From a checkpoint of a small image VAE: encoder norm groupnorm.
Rows from block 15 of the encoder, named by matrix and row number. Each number is 50 + 15 x the weight over the matrix's rms, rounded and kept within 0 to 99. All counts start at 0.
# convs0: reduce pointwise conv (encoder.blocks.15.convs.0.weight, 216x864x1x1, standardized in use), inputs 765-815
convs0.60:60 53 51 62 50 47 44 56 50 49 48 50 64 55 50 45 36 77 71 44 42 53 76 49 36 51 41 35 30 49 57 45 51 58 47 50 57 47 12 74 48 44 34 35 33 38 51 45 41 43 41
convs0.61:60 19 54 45 51 33 55 56 44 49 45 44 53 59 61 56 95 56 71 72 51 28 74 34 18 40 79 26 60 69 50 53 45 60 58 54 22 57 25 33 42 58 36 34 35 48 49 47 39 63 53
convs0.62:40 45 41 44 52 49 39 53 51 42 48 52 36 35 51 49 32 53 59 47 50 54 48 52 31 51 54 49 40 70 42 50 59 40 48 58 52 34 33 30 52 51 39 50 43 59 52 55 51 58 49
convs0.63:85 26 34 31 49 54 53 73 66 34 57 67 40 55 47 39 57 87 59 55 48 12 49 44 70 39 43 83 44 66 64 54 49 40 59 35 39 34 28 42 65 59 81 29 39 27 61 50 77 36 69
convs0.64:60 43 57 29 51 55 50 54 49 47 48 49 49 58 50 52 37 79 61 51 43 50 46 48 49 49 50 60 28 42 59 47 48 63 57 51 71 61 53 61 51 55 31 51 39 63 50 40 67 62 46
convs0.65:56 44 72 56 54 53 47 55 52 35 43 54 70 63 49 58 56 46 81 71 53 49 65 47 38 55 43 42 65 51 48 61 57 27 49 53 42 66 58 63 55 51 52 16 58 47 50 35 32 42 51
convs0.66:36 33 92 11 53 63 43 59 53 14 65 46 55 46 44 47 49 68 61 62 33 72 54 51 49 49 23 50 49 52 62 32 52 62 42 60 31 69 11 53 56 35 39 80 67 34 59 65 65 86 59
convs0.67:37 52 16 74 57 58 34 38 62 84 36 54 45 33 27 64 37 47 57 47 45 70 54 55 91 51 39 42 40 41 29 59 53 59 64 25 49 42 13 64 56 54 53 72 46 60 67 55 38 97 50
convs0.68:46 36 47 48 48 51 50 61 50 41 49 50 49 58 51 50 32 36 84 66 47 52 51 47 33 55 42 48 24 48 55 44 51 38 55 47 28 56 65 61 54 47 51 53 64 46 29 42 49 57 50
convs0.69:26 72 49 39 64 65 44 34 55 57 22 50 86 42 51 60 67 69 40 71 40 27 56 65 48 57 40 82 73 37 52 58 51 66 27 43 43 50 53 53 65 55 40 42 60 82 66 16 44 26 46
convs0.70:49 47 61 50 44 40 47 77 47 52 11 52 36 34 67 49 69 45 63 45 36 40 13 38 81 72 61 45 75 53 38 64 45 57 55 52 77 38 68 51 56 63 54 16 46 46 38 41 55 28 48
convs0.71:55 27 78 49 50 52 49 49 46 70 50 52 67 63 32 43 13 69 51 36 48 46 40 48 72 54 69 60 44 61 11 33 36 24 65 53 19 35 22 38 43 50 10 24 36 47 53 74 33 87 44
convs0.72:41 71 52 51 41 35 67 68 35 51 53 34 76 57 60 39 33 40 09 79 48 50 72 47 72 29 58 50 54 45 78 37 30 41 76 57 47 55 51 58 61 63 53 66 20 49 53 43 49 53 41
convs0.73:91 70 93 50 51 58 37 42 46 78 58 48 40 49 48 43 79 52 56 60 58 41 42 53 36 51 80 32 34 44 99 55 51 37 43 71 75 22 33 59 53 44 58 42 67 42 43 44 32 47 50
convs0.74:46 36 43 29 53 49 50 28 53 46 47 51 46 37 56 55 44 79 56 38 46 46 58 53 45 52 57 28 57 38 44 62 60 34 59 48 50 14 42 63 49 52 65 70 42 59 51 34 75 84 49
convs0.75:69 27 38 46 53 50 39 56 51 39 47 56 61 29 51 57 42 68 37 35 46 60 48 48 54 43 36 41 50 55 62 53 45 33 57 42 64 32 71 27 62 49 36 79 64 45 65 61 52 44 54
convs0.76:62 35 54 44 39 47 45 46 48 27 60 51 46 48 46 75 51 57 67 36 46 66 40 48 64 53 58 66 85 57 39 47 28 45 58 62 61 37 60 50 52 51 44 80 30 61 43 45 64 52 46
convs0.77:30 91 33 40 55 32 28 30 45 51 61 47 28 71 28 49 66 39 37 48 44 88 76 63 52 52 44 45 87 46 46 28 59 21 82 62 08 54 68 74 51 46 64 49 24 37 03 66 41 31 41
convs0.78:39 59 34 54 50 39 60 80 48 42 50 45 11 44 49 34 68 12 33 36 65 38 40 52 76 48 20 52 50 26 89 32 41 83 46 58 68 85 64 48 56 41 69 84 84 66 33 59 60 41 49
convs0.79:66 29 45 52 48 42 48 48 63 75 38 67 56 10 61 42 74 60 66 45 49 50 55 61 78 41 43 50 29 33 52 35 70 38 42 70 32 65 33 73 47 53 72 64 23 51 35 73 45 27 51
convs0.80:29 43 51 32 63 45 49 50 42 70 55 37 39 43 45 39 44 36 39 43 53 31 37 56 56 47 80 34 34 38 08 52 61 15 17 58 22 42 61 37 56 60 45 16 67 46 45 29 63 24 45
convs0.81:47 55 64 51 48 52 52 57 54 31 65 51 68 49 49 58 53 52 57 45 54 35 36 46 47 57 49 71 61 36 62 39 55 62 43 46 54 54 44 58 49 61 42 50 52 50 47 26 37 59 53
convs0.82:06 43 55 23 56 54 72 81 51 67 49 53 99 24 45 40 50 84 43 76 57 50 39 47 33 37 54 44 44 38 22 55 44 53 25 65 75 14 61 45 36 45 79 83 39 54 61 53 19 58 52
convs0.83:57 49 51 65 50 55 40 51 48 47 52 46 60 57 48 39 55 43 26 25 41 64 45 52 58 45 55 93 66 44 70 43 52 38 75 51 49 90 67 56 47 52 61 59 60 58 71 46 39 53 48
convs0.84:61 46 42 72 47 51 58 71 50 36 39 49 45 39 52 51 48 61 44 63 54 80 62 53 61 50 14 54 35 78 63 43 60 53 72 41 64 71 99 41 47 48 56 16 41 57 58 27 49 78 47
convs0.85:59 51 67 52 50 48 57 40 57 52 39 50 41 46 54 57 63 53 23 37 50 50 42 56 65 44 67 59 61 49 60 52 47 47 44 51 54 64 55 32 51 57 52 46 57 53 47 44 24 46 45
convs0.86:00 22 44 53 38 59 38 68 47 35 42 51 61 72 56 57 76 57 35 82 57 94 41 55 39 66 03 55 62 56 54 78 63 28 95 66 43 52 60 58 56 61 57 84 66 58 66 34 47 50 63
convs0.87:26 42 48 53 48 38 27 65 52 61 49 40 51 49 39 46 62 33 36 61 39 28 43 53 77 48 77 13 18 53 34 61 46 25 70 37 58 57 56 47 61 59 62 00 23 64 47 46 38 08 56
convs0.88:37 44 54 55 47 50 51 54 54 51 45 50 64 34 53 65 45 67 13 54 60 55 48 59 36 51 78 57 25 48 13 40 35 01 47 63 70 66 47 47 53 49 37 22 74 44 37 52 44 51 48
convs0.89:35 09 56 34 57 53 26 34 55 70 45 46 90 50 60 44 32 56 70 66 40 77 67 41 43 49 38 38 13 42 68 35 90 58 69 61 57 31 71 37 34 42 30 54 55 53 26 63 51 52 72
convs0.90:45 43 65 62 51 50 55 61 51 57 48 56 48 52 49 56 77 50 44 47 50 41 53 46 59 54 60 81 41 51 60 46 46 39 51 53 62 67 39 50 55 47 46 47 55 54 39 49 36 58 57
convs0.91:18 44 50 44 54 47 66 54 49 70 65 54 49 68 47 45 14 75 61 68 53 54 53 53 62 50 53 72 60 53 57 33 37 64 57 59 71 54 68 49 42 49 45 10 52 49 36 54 30 09 49
convs0.92:50 43 50 45 51 45 35 57 54 60 57 49 64 45 68 45 59 36 54 46 42 49 38 51 42 60 75 75 62 62 40 64 38 34 58 52 71 74 52 52 40 48 49 21 73 37 53 34 52 23 41
convs0.93:07 28 37 20 48 33 40 80 43 40 37 51 45 27 31 66 66 61 72 37 39 54 46 41 26 47 27 99 22 34 61 41 36 05 66 43 52 24 33 52 34 43 39 74 49 82 43 34 74 69 51
convs0.94:22 46 32 57 44 47 46 26 50 46 62 50 55 06 56 47 33 52 20 64 35 28 66 58 81 46 69 51 42 49 89 52 51 31 55 55 66 34 64 20 52 48 45 55 46 91 71 49 60 28 55
convs0.95:40 45 55 51 52 50 49 44 56 51 41 49 57 58 49 57 68 51 30 49 57 59 56 51 43 53 62 80 50 45 62 53 52 33 54 54 57 60 59 43 56 50 46 35 66 48 60 42 39 48 51
convs0.96:57 62 48 48 63 49 49 42 55 55 42 50 55 54 52 50 50 59 33 39 55 49 56 61 51 47 70 68 62 54 51 58 57 49 60 50 47 44 61 56 46 47 58 48 62 47 49 52 58 40 48
convs0.97:45 58 51 44 44 49 41 46 60 53 53 54 30 43 44 50 52 64 50 52 47 38 51 56 29 51 59 50 49 42 63 49 58 60 41 47 62 46 57 35 51 59 40 38 40 53 57 56 54 35 54
convs0.98:77 57 71 66 56 46 66 58 53 36 45 42 79 23 55 54 76 62 14 48 52 50 48 42 34 51 48 60 58 64 66 67 55 48 36 59 69 75 75 31 51 55 58 01 63 46 62 71 35 72 55
convs0.99:50 66 60 41 61 53 41 53 44 26 36 50 42 38 57 52 33 38 56 33 44 57 54 47 64 48 39 47 70 71 66 51 68 48 55 44 81 74 51 68 56 55 47 17 62 61 48 34 26 68 52
convs0.100:13 44 40 47 61 43 48 47 49 44 70 40 25 00 29 58 50 32 67 83 38 52 45 54 55 53 69 80 39 46 51 43 52 24 12 68 40 36 04 64 39 56 41 44 55 49 34 25 45 99 41
convs0.101:58 38 59 64 51 44 59 17 56 25 43 52 48 42 69 44 47 48 40 34 64 72 57 58 54 55 47 59 45 50 61 52 61 67 65 52 75 72 43 43 58 43 98 41 57 57 61 63 49 44 43
convs0.102:71 51 62 62 53 43 67 74 50 55 62 44 73 33 44 50 69 67 37 68 57 42 53 47 63 54 35 55 48 57 38 51 57 35 36 39 34 52 63 32 50 53 60 49 48 47 29 23 18 40 53
convs0.103:71 49 72 75 47 53 63 40 47 71 32 57 28 61 42 62 79 57 48 50 54 79 31 60 41 52 16 53 41 64 44 44 46 23 25 55 58 17 42 55 58 59 37 36 43 48 65 46 27 39 43
convs0.104:59 70 60 30 47 45 51 70 42 24 70 49 72 40 55 38 77 48 34 40 49 28 47 47 40 41 40 61 67 37 52 53 47 59 46 63 57 60 63 48 49 38 64 45 72 35 53 48 49 33 42
convs0.105:76 19 51 52 64 63 78 64 36 59 51 50 82 85 36 44 49 70 62 29 70 20 44 38 61 48 53 47 51 63 31 53 77 60 88 46 84 09 50 49 40 41 53 17 65 50 32 39 84 08 33
convs0.106:44 52 78 41 57 47 53 40 49 48 51 44 46 41 55 51 44 72 47 35 48 67 62 45 47 54 64 60 37 48 11 39 54 52 45 56 69 40 40 75 50 43 39 12 54 63 47 44 50 44 48
convs0.107:20 57 31 35 65 47 64 41 53 69 28 47 45 66 54 47 51 68 47 56 55 49 37 47 44 56 54 57 47 44 75 58 45 51 43 64 42 45 61 44 39 54 47 35 37 55 66 32 46 39 46
convs0.108:42 54 47 60 52 53 53 60 51 38 45 50 51 50 52 56 53 52 57 45 48 43 58 53 57 54 62 42 66 46 45 55 48 48 49 49 53 44 48 49 57 54 43 21 53 58 71 44 57 38 50
convs0.109:63 60 52 64 51 53 54 44 47 55 38 40 59 57 40 41 50 37 60 53 41 51 47 51 56 48 25 68 45 38 24 58 49 50 62 58 43 37 70 65 47 57 28 00 41 30 60 14 47 17 47
convs0.110:31 49 40 72 49 42 36 36 42 60 50 46 51 39 64 59 45 49 61 46 56 41 42 51 49 48 21 57 27 62 70 72 41 67 77 68 43 31 38 43 56 53 57 24 45 45 25 27 56 00 48
convs0.111:47 68 55 34 51 48 70 43 43 37 44 51 43 61 49 50 51 72 48 40 54 32 40 57 38 49 35 70 58 31 30 44 55 40 42 66 47 76 52 34 44 45 43 48 15 65 64 36 73 39 55
convs0.112:54 76 61 31 46 49 73 10 42 55 53 42 56 46 62 59 55 75 52 50 55 42 23 49 48 58 41 46 58 56 19 34 48 45 13 58 85 32 69 44 46 56 58 58 46 44 05 57 31 20 49
convs0.113:43 44 54 46 51 51 43 37 53 59 46 51 60 45 53 47 44 45 64 36 48 53 49 48 42 53 58 55 45 55 38 51 49 38 43 49 50 32 56 53 53 52 52 28 47 49 53 51 51 47 51
convs0.114:67 36 28 29 28 57 71 42 47 40 55 54 96 09 39 49 50 91 59 36 46 59 65 42 71 45 21 76 75 44 28 35 44 75 61 41 46 85 46 61 56 48 67 28 50 65 47 19 49 47 49
convs0.115:48 44 40 59 51 54 47 50 49 37 46 52 53 65 50 56 41 43 83 46 46 39 42 51 60 53 53 47 63 50 51 48 43 42 63 48 52 36 51 47 53 50 48 27 48 65 56 49 41 41 57
convs0.116:50 33 26 38 47 41 85 48 58 14 60 40 75 47 28 46 47 79 40 50 63 66 58 73 31 34 44 12 42 49 48 60 69 63 22 74 60 18 22 51 47 66 64 88 51 37 37 39 59 98 42
convs0.117:20 35 19 51 51 50 41 22 53 50 55 48 64 63 43 64 81 34 11 24 50 64 48 47 33 57 88 26 62 50 78 44 53 46 57 49 40 52 57 35 41 50 35 29 40 29 32 31 58 09 51
convs0.118:67 28 81 51 43 51 69 86 47 65 56 51 56 46 41 41 72 40 40 51 62 28 60 37 50 53 14 68 60 45 38 51 59 06 53 12 54 64 72 45 42 61 49 58 65 32 97 29 41 06 52
convs0.119:46 51 63 50 46 51 43 46 59 41 46 51 55 52 36 52 46 56 58 58 44 57 58 49 53 48 70 51 52 57 49 46 47 46 53 49 36 53 61 57 59 52 53 32 57 51 66 52 45 38 49
convs0.120:50 03 25 61 56 54 56 49 34 43 71 56 73 61 56 31 60 43 39 71 53 71 47 35 37 52 76 35 73 56 32 28 33 51 93 43 78 19 32 48 44 36 74 83 79 70 73 79 82 59 50
convs0.121:63 72 36 41 53 48 55 28 55 17 54 48 72 46 54 53 56 15 35 41 58 20 71 61 63 51 37 38 75 51 48 62 54 45 76 37 25 18 81 48 46 45 54 80 28 58 29 58 22 74 47
convs0.122:59 67 54 60 63 43 51 43 47 75 42 46 48 68 44 46 82 36 46 20 50 80 45 46 47 44 30 18 30 63 59 64 60 29 50 52 58 72 57 41 42 52 55 32 34 55 39 62 55 52 49
convs0.123:56 48 32 51 59 48 43 58 49 44 45 50 39 66 44 48 67 55 34 49 46 55 53 51 56 54 52 78 54 37 60 52 51 41 40 53 48 53 74 53 53 57 44 53 43 36 64 48 40 40 51
convs0.124:35 54 46 52 51 51 46 50 52 50 44 52 45 59 50 54 48 64 65 54 48 62 56 50 52 53 64 29 51 49 35 47 51 48 52 53 44 52 53 56 53 51 52 28 39 53 50 49 47 52 52
convs0.125:34 40 45 44 51 46 48 55 46 59 47 57 54 56 60 48 50 63 66 55 48 52 47 55 49 55 55 47 50 59 41 43 56 52 43 49 51 58 44 50 47 53 53 24 41 54 53 48 44 30 51
convs0.126:80 69 51 30 55 55 64 36 44 30 45 51 56 75 39 57 66 27 55 43 44 73 67 49 17 55 73 60 37 71 68 55 57 76 99 41 61 45 86 70 44 38 59 13 69 36 61 30 75 49 46
convs0.127:34 53 44 49 53 51 49 50 52 40 43 52 61 57 49 55 41 55 63 44 52 49 58 49 50 52 63 46 57 50 47 47 45 44 44 50 51 44 58 49 55 53 53 10 57 52 55 48 51 40 53
convs0.128:99 60 66 38 54 50 35 63 48 39 67 55 73 79 56 49 30 82 49 48 35 38 71 51 37 51 72 00 43 62 74 42 52 25 80 39 74 47 61 43 49 40 68 48 51 51 20 81 58 12 48
convs0.129:43 55 60 41 53 54 65 30 49 58 47 47 42 39 46 52 76 55 46 51 50 70 38 54 37 44 49 97 89 47 20 50 62 78 90 51 65 51 51 55 50 46 62 15 40 62 34 50 39 62 50
convs0.130:47 39 67 64 59 65 55 44 54 24 46 42 74 51 48 53 47 62 39 48 76 48 67 56 45 55 61 65 54 64 53 52 44 71 27 48 70 52 31 39 48 62 43 28 45 55 59 42 33 00 51
convs0.131:56 52 59 58 50 53 58 64 48 50 54 51 58 39 41 50 61 63 78 56 36 56 52 54 58 49 63 26 53 51 57 45 36 31 52 47 52 38 52 49 58 57 48 10 52 51 46 49 49 14 48
convs0.132:32 44 43 63 52 50 46 40 54 57 46 54 49 44 59 55 56 43 60 60 47 49 56 53 61 53 55 45 61 52 50 35 46 55 44 56 47 46 53 37 50 54 34 32 46 52 60 47 58 40 59
convs0.133:62 56 35 41 40 65 42 50 43 33 55 62 77 44 54 55 21 51 39 54 49 64 65 41 39 51 91 55 57 46 30 64 58 33 00 51 42 70 67 32 56 53 26 38 41 42 29 24 49 60 48
convs0.134:65 43 23 57 41 56 84 50 42 50 27 43 65 37 41 35 42 68 34 53 56 56 41 49 51 44 57 98 86 37 66 42 51 49 73 48 45 55 21 58 54 52 69 99 57 57 60 54 61 53 57
convs0.135:22 44 68 50 45 53 41 99 50 50 73 57 85 11 54 33 85 84 37 63 33 17 55 42 33 65 60 80 47 57 68 27 37 70 63 51 61 13 55 41 51 51 49 54 51 71 32 69 81 45 47
convs0.136:47 53 52 37 47 56 38 57 51 66 54 54 60 57 45 45 53 46 41 50 45 41 50 53 46 48 48 30 67 51 39 49 44 33 54 52 42 56 50 55 53 57 39 59 41 46 44 46 48 39 51
convs0.137:56 40 53 24 43 58 45 59 48 64 61 52 31 41 58 45 71 73 63 61 45 26 69 52 23 47 33 58 54 55 59 57 63 55 67 65 36 62 45 43 42 42 85 59 37 48 27 57 45 00 53
convs0.138:49 54 34 53 58 50 54 42 53 47 48 51 56 42 44 48 51 40 59 47 49 41 46 53 63 54 56 45 46 52 48 55 48 49 39 48 49 57 50 49 54 54 50 53 34 52 50 53 48 43 52
convs0.139:49 44 55 51 52 53 48 48 54 50 52 51 59 54 49 49 53 47 52 58 45 35 52 53 56 51 52 46 53 48 61 55 41 33 46 49 46 57 40 45 53 49 56 52 44 50 37 48 42 37 47
convs0.140:39 54 43 47 54 42 53 28 48 50 31 58 46 41 57 51 73 64 61 62 49 20 52 49 24 47 48 38 59 61 62 50 55 30 65 55 90 47 46 60 50 46 49 26 45 50 43 51 31 00 55
convs0.141:68 66 55 75 63 48 34 50 46 35 67 55 28 29 67 57 36 68 49 38 75 51 56 51 45 46 00 61 18 73 43 49 70 39 45 46 38 52 54 42 56 47 36 66 61 45 12 88 39 80 45
convs0.142:28 38 73 28 45 55 33 56 48 54 43 50 29 61 55 46 47 29 59 33 41 40 68 51 61 59 42 77 41 46 35 48 48 01 34 52 15 56 27 22 60 56 36 83 47 41 43 37 40 48 50
convs0.143:37 40 68 36 51 36 29 51 53 78 72 57 43 56 47 58 40 48 43 49 46 61 21 48 62 62 76 66 44 28 49 56 44 65 86 51 54 65 72 42 40 56 24 58 68 59 70 55 67 62 61
convs0.144:75 30 50 39 42 55 39 60 47 48 46 40 64 51 44 48 55 68 30 53 56 75 48 43 54 40 36 80 36 68 60 47 56 65 54 24 53 69 88 60 38 46 40 68 50 62 55 27 63 96 48
convs0.145:45 63 29 36 34 50 68 41 46 66 67 57 27 34 54 38 29 11 75 60 39 64 49 39 68 53 68 70 52 38 04 52 51 40 88 65 36 43 48 48 43 59 49 05 44 24 54 74 65 14 50
convs0.146:45 51 52 52 56 52 55 60 54 47 47 52 67 53 49 46 54 37 51 47 53 40 48 52 58 51 46 48 55 51 53 52 51 45 50 51 57 46 43 51 53 53 54 44 53 54 57 51 48 34 51
convs0.147:49 55 61 39 50 54 59 50 44 62 57 57 15 27 42 61 07 76 60 26 48 88 06 44 27 46 78 43 41 41 36 56 37 50 58 59 31 31 14 55 47 45 49 99 79 46 58 36 33 84 54
convs0.148:26 63 59 57 47 58 57 51 60 36 40 53 17 59 58 56 00 60 53 39 53 36 57 65 47 46 56 38 40 45 60 38 48 13 50 49 72 29 57 56 54 40 51 62 58 47 48 01 40 18 39
convs0.149:48 45 44 53 57 52 51 48 53 45 50 51 57 49 40 49 49 49 41 64 47 38 45 52 55 52 55 38 56 47 44 54 48 53 46 46 63 57 47 47 58 59 56 31 48 61 50 60 53 53 52
convs0.150:60 48 38 41 57 53 63 72 53 49 47 52 69 67 43 56 61 45 32 58 56 44 56 49 48 55 64 63 64 53 50 57 47 36 61 53 56 47 38 55 55 51 72 46 48 57 48 50 52 49 51
convs0.151:51 42 41 50 54 50 43 53 55 45 55 50 54 46 46 55 58 39 67 52 51 46 41 56 67 51 60 34 53 51 58 51 44 46 46 47 56 45 52 52 55 54 47 43 45 51 51 46 45 50 47
convs0.152:40 34 57 65 45 61 45 51 57 32 26 52 19 51 51 41 50 60 47 90 47 78 70 61 78 50 61 74 56 46 56 70 36 68 26 45 32 40 93 64 48 45 46 57 25 46 40 54 54 41 57
convs0.153:42 42 33 58 52 48 48 66 51 49 36 52 56 40 50 50 59 52 78 56 51 57 53 53 51 56 46 46 43 62 57 54 57 12 44 66 78 55 52 39 52 45 50 29 59 59 41 61 43 37 50
convs0.154:65 64 51 54 52 49 46 49 39 59 28 63 27 53 67 64 06 13 29 63 40 28 31 47 17 37 58 48 41 48 69 67 56 27 54 52 03 54 58 38 49 37 82 97 62 24 40 42 79 40 42
convs0.155:72 43 51 27 50 59 57 40 53 29 45 54 66 37 53 48 65 51 70 33 52 55 57 49 41 50 39 27 37 45 50 52 55 44 56 39 22 67 24 59 50 42 31 37 25 57 43 52 57 06 53
convs0.156:46 46 55 40 53 51 56 51 55 64 42 52 47 56 52 53 40 36 64 47 50 37 48 57 49 51 52 42 46 58 46 48 48 38 40 52 35 55 48 46 56 52 37 44 48 51 35 52 41 36 57
convs0.157:49 42 43 53 54 55 49 71 50 42 51 53 46 62 39 53 56 27 70 41 61 55 40 52 33 51 55 48 29 52 31 50 46 15 55 50 41 54 55 42 51 49 38 46 36 52 28 40 49 41 50
convs0.158:69 47 49 58 49 51 62 56 52 64 56 52 51 67 52 56 48 51 32 40 53 64 63 48 39 50 70 38 67 50 37 45 40 20 49 45 54 21 41 40 58 51 62 09 60 54 29 59 43 56 49
convs0.159:66 20 66 32 45 44 13 62 47 28 31 32 36 81 57 51 69 50 43 32 39 37 81 53 51 35 58 63 39 45 61 44 46 52 52 68 60 61 26 49 51 56 48 51 30 77 75 61 51 27 52
convs0.160:76 30 22 49 63 52 69 58 56 72 50 60 38 31 51 56 60 31 75 68 58 68 68 55 62 66 92 15 48 43 84 46 31 46 39 28 51 85 36 53 38 44 60 01 59 55 72 42 75 02 39
convs0.161:47 53 61 61 55 52 47 41 57 46 57 52 58 66 52 49 63 53 66 54 52 56 37 55 56 46 53 44 65 52 50 42 56 46 36 51 44 45 53 48 57 54 39 43 45 37 47 57 49 58 54
convs0.162:54 52 10 75 48 34 51 62 41 66 77 49 25 29 47 52 84 33 45 29 63 60 43 51 39 53 06 28 28 77 63 49 40 29 37 48 63 50 79 41 35 40 67 48 31 46 59 64 41 34 70
convs0.163:64 50 21 42 68 62 59 44 47 36 67 54 70 73 56 60 67 39 66 70 49 90 43 45 34 42 53 75 44 48 44 51 49 37 15 75 53 79 88 47 45 47 33 65 39 37 36 47 45 57 55
convs0.164:51 47 47 46 47 53 43 43 50 45 48 52 61 45 47 58 69 53 71 54 56 55 50 51 39 49 52 37 39 51 64 48 42 48 33 55 43 55 61 43 47 49 50 42 40 53 40 49 38 50 49
convs0.165:63 45 23 40 59 39 41 62 55 13 48 52 13 67 43 49 32 50 51 20 69 42 63 50 28 58 50 38 65 37 23 45 49 59 68 67 70 31 56 58 64 54 84 59 71 52 30 30 59 38 57
convs0.166:58 32 67 64 51 54 39 62 60 66 32 36 25 49 52 59 28 53 25 30 76 51 41 58 42 54 66 17 46 34 56 47 46 00 77 52 72 99 14 30 50 54 15 42 58 66 56 69 30 52 58
convs0.167:53 34 47 41 54 46 48 69 47 53 29 53 59 52 58 52 69 47 52 55 45 38 85 47 61 45 70 34 22 70 53 56 45 42 40 41 87 50 15 53 45 57 71 19 54 62 72 71 64 20 46
convs0.168:46 58 11 33 46 50 52 75 60 59 43 46 90 30 51 49 49 55 50 48 39 38 74 48 66 46 33 68 96 51 19 41 58 50 46 72 43 44 62 65 62 56 78 50 06 88 56 78 37 32 53
convs0.169:69 29 93 39 47 40 69 30 47 61 37 42 27 26 41 51 86 46 48 52 52 50 59 50 69 60 36 20 35 40 22 42 47 10 00 41 87 98 92 64 43 62 53 37 40 44 54 79 47 64 42
convs0.170:35 45 29 51 51 56 60 40 41 24 60 49 49 79 38 48 59 45 59 33 29 33 79 51 65 49 52 47 36 50 29 45 68 32 63 53 78 68 44 25 38 46 44 73 26 57 69 33 53 45 43
convs0.171:67 21 59 63 50 57 38 41 46 62 61 54 25 51 53 62 44 36 17 49 39 86 40 49 40 54 43 71 60 69 01 59 44 18 52 71 45 61 52 49 44 48 31 45 39 35 53 80 62 58 52
convs0.172:44 69 39 48 47 48 40 78 51 36 55 49 42 30 46 68 55 39 46 25 47 40 39 52 40 53 43 42 59 61 62 54 51 38 70 60 55 66 69 35 53 55 46 53 40 58 55 54 64 25 48
convs0.173:39 54 36 49 53 50 47 40 51 38 54 52 54 58 53 56 51 56 69 50 45 37 45 52 44 50 55 50 23 49 63 56 49 61 44 55 40 45 54 46 54 50 54 36 46 50 42 44 42 48 54
convs0.174:28 27 43 25 40 46 60 56 45 69 49 46 51 24 42 49 82 43 26 50 41 29 45 45 64 45 60 50 34 57 16 55 40 23 69 52 70 31 51 52 59 51 45 00 28 46 37 42 46 73 41
convs0.175:24 58 61 20 60 51 76 54 49 70 68 43 50 81 51 58 54 56 31 27 42 24 70 58 41 43 57 75 35 38 34 66 54 53 46 70 62 29 33 49 38 46 44 15 43 60 24 44 20 63 46
convs0.176:61 31 54 52 44 48 51 47 54 26 42 54 61 40 51 47 71 53 67 46 43 38 53 50 51 47 38 29 73 39 54 50 38 43 65 61 43 68 31 33 54 51 33 46 49 54 60 62 38 54 52
convs0.177:47 61 36 54 52 50 46 43 52 36 47 52 56 46 53 53 57 46 69 49 49 33 41 51 29 51 52 40 39 47 51 49 47 53 42 55 48 47 56 49 52 50 52 28 44 49 41 42 40 42 52
convs0.178:62 44 32 45 40 55 47 69 43 44 45 64 60 29 53 50 48 54 16 66 54 55 41 57 19 43 78 51 66 60 14 53 47 58 58 54 35 25 22 55 58 66 42 52 64 37 89 48 42 70 52
convs0.179:22 58 36 48 57 51 49 32 46 49 48 47 99 35 38 40 61 60 41 60 41 54 46 46 45 51 66 52 70 44 62 42 67 54 51 43 29 61 70 73 48 53 52 61 49 62 37 37 18 44 45
convs0.180:61 54 42 65 42 53 49 51 53 52 42 54 56 50 32 43 66 68 64 74 60 52 46 55 37 39 41 74 32 62 37 28 63 20 82 62 73 39 57 45 50 56 57 84 39 40 39 47 54 47 41
convs0.181:40 37 38 51 48 50 55 44 50 31 49 53 60 69 52 54 54 40 59 52 49 40 54 50 45 51 48 46 36 42 84 56 39 43 35 57 64 59 66 47 52 50 52 45 37 53 47 47 45 47 51
convs0.182:50 34 46 53 46 57 46 48 48 22 46 56 59 49 39 57 54 53 29 44 50 56 64 50 50 48 59 34 44 45 42 43 54 48 70 54 55 55 36 51 55 52 39 49 58 49 39 72 40 51 56
convs0.183:48 38 44 47 48 44 41 58 53 61 55 52 77 32 61 46 43 55 51 24 47 51 66 54 54 49 71 60 42 54 53 67 48 63 61 33 49 62 49 61 46 51 78 88 38 36 58 47 42 57 46
convs0.184:52 75 60 31 46 45 67 32 53 14 60 51 59 42 79 44 47 70 77 54 47 72 31 67 26 48 74 11 32 56 54 40 64 66 40 54 39 29 56 47 46 46 73 08 52 65 30 55 35 35 49
convs0.185:40 53 47 66 70 56 37 00 64 46 35 55 47 32 48 62 43 93 26 50 45 33 47 35 48 49 23 81 65 66 64 57 35 62 52 44 40 54 43 41 52 55 12 21 29 56 43 06 52 77 41
convs0.186:52 47 51 52 54 43 55 52 51 35 49 57 57 51 51 58 49 42 62 50 46 55 45 46 41 56 48 46 53 44 62 52 51 53 39 57 44 57 38 48 54 53 41 35 42 61 52 51 53 40 48
convs0.187:71 45 55 61 47 65 68 32 58 18 03 58 69 52 44 50 48 17 58 60 50 35 42 21 36 57 70 12 52 40 74 64 55 22 42 62 35 75 02 48 43 38 41 55 47 61 41 54 61 47 54
convs0.188:62 70 47 54 47 47 56 70 50 38 52 52 75 74 48 56 58 37 51 24 53 73 14 55 59 49 36 31 72 44 44 37 52 65 61 54 47 19 53 72 53 54 52 25 36 57 38 30 40 50 54
convs0.189:54 52 39 48 46 49 59 49 49 46 42 49 45 42 47 62 39 47 43 35 49 42 66 52 68 50 55 41 40 59 58 50 56 45 60 52 67 65 54 39 51 47 55 41 57 53 48 62 41 36 53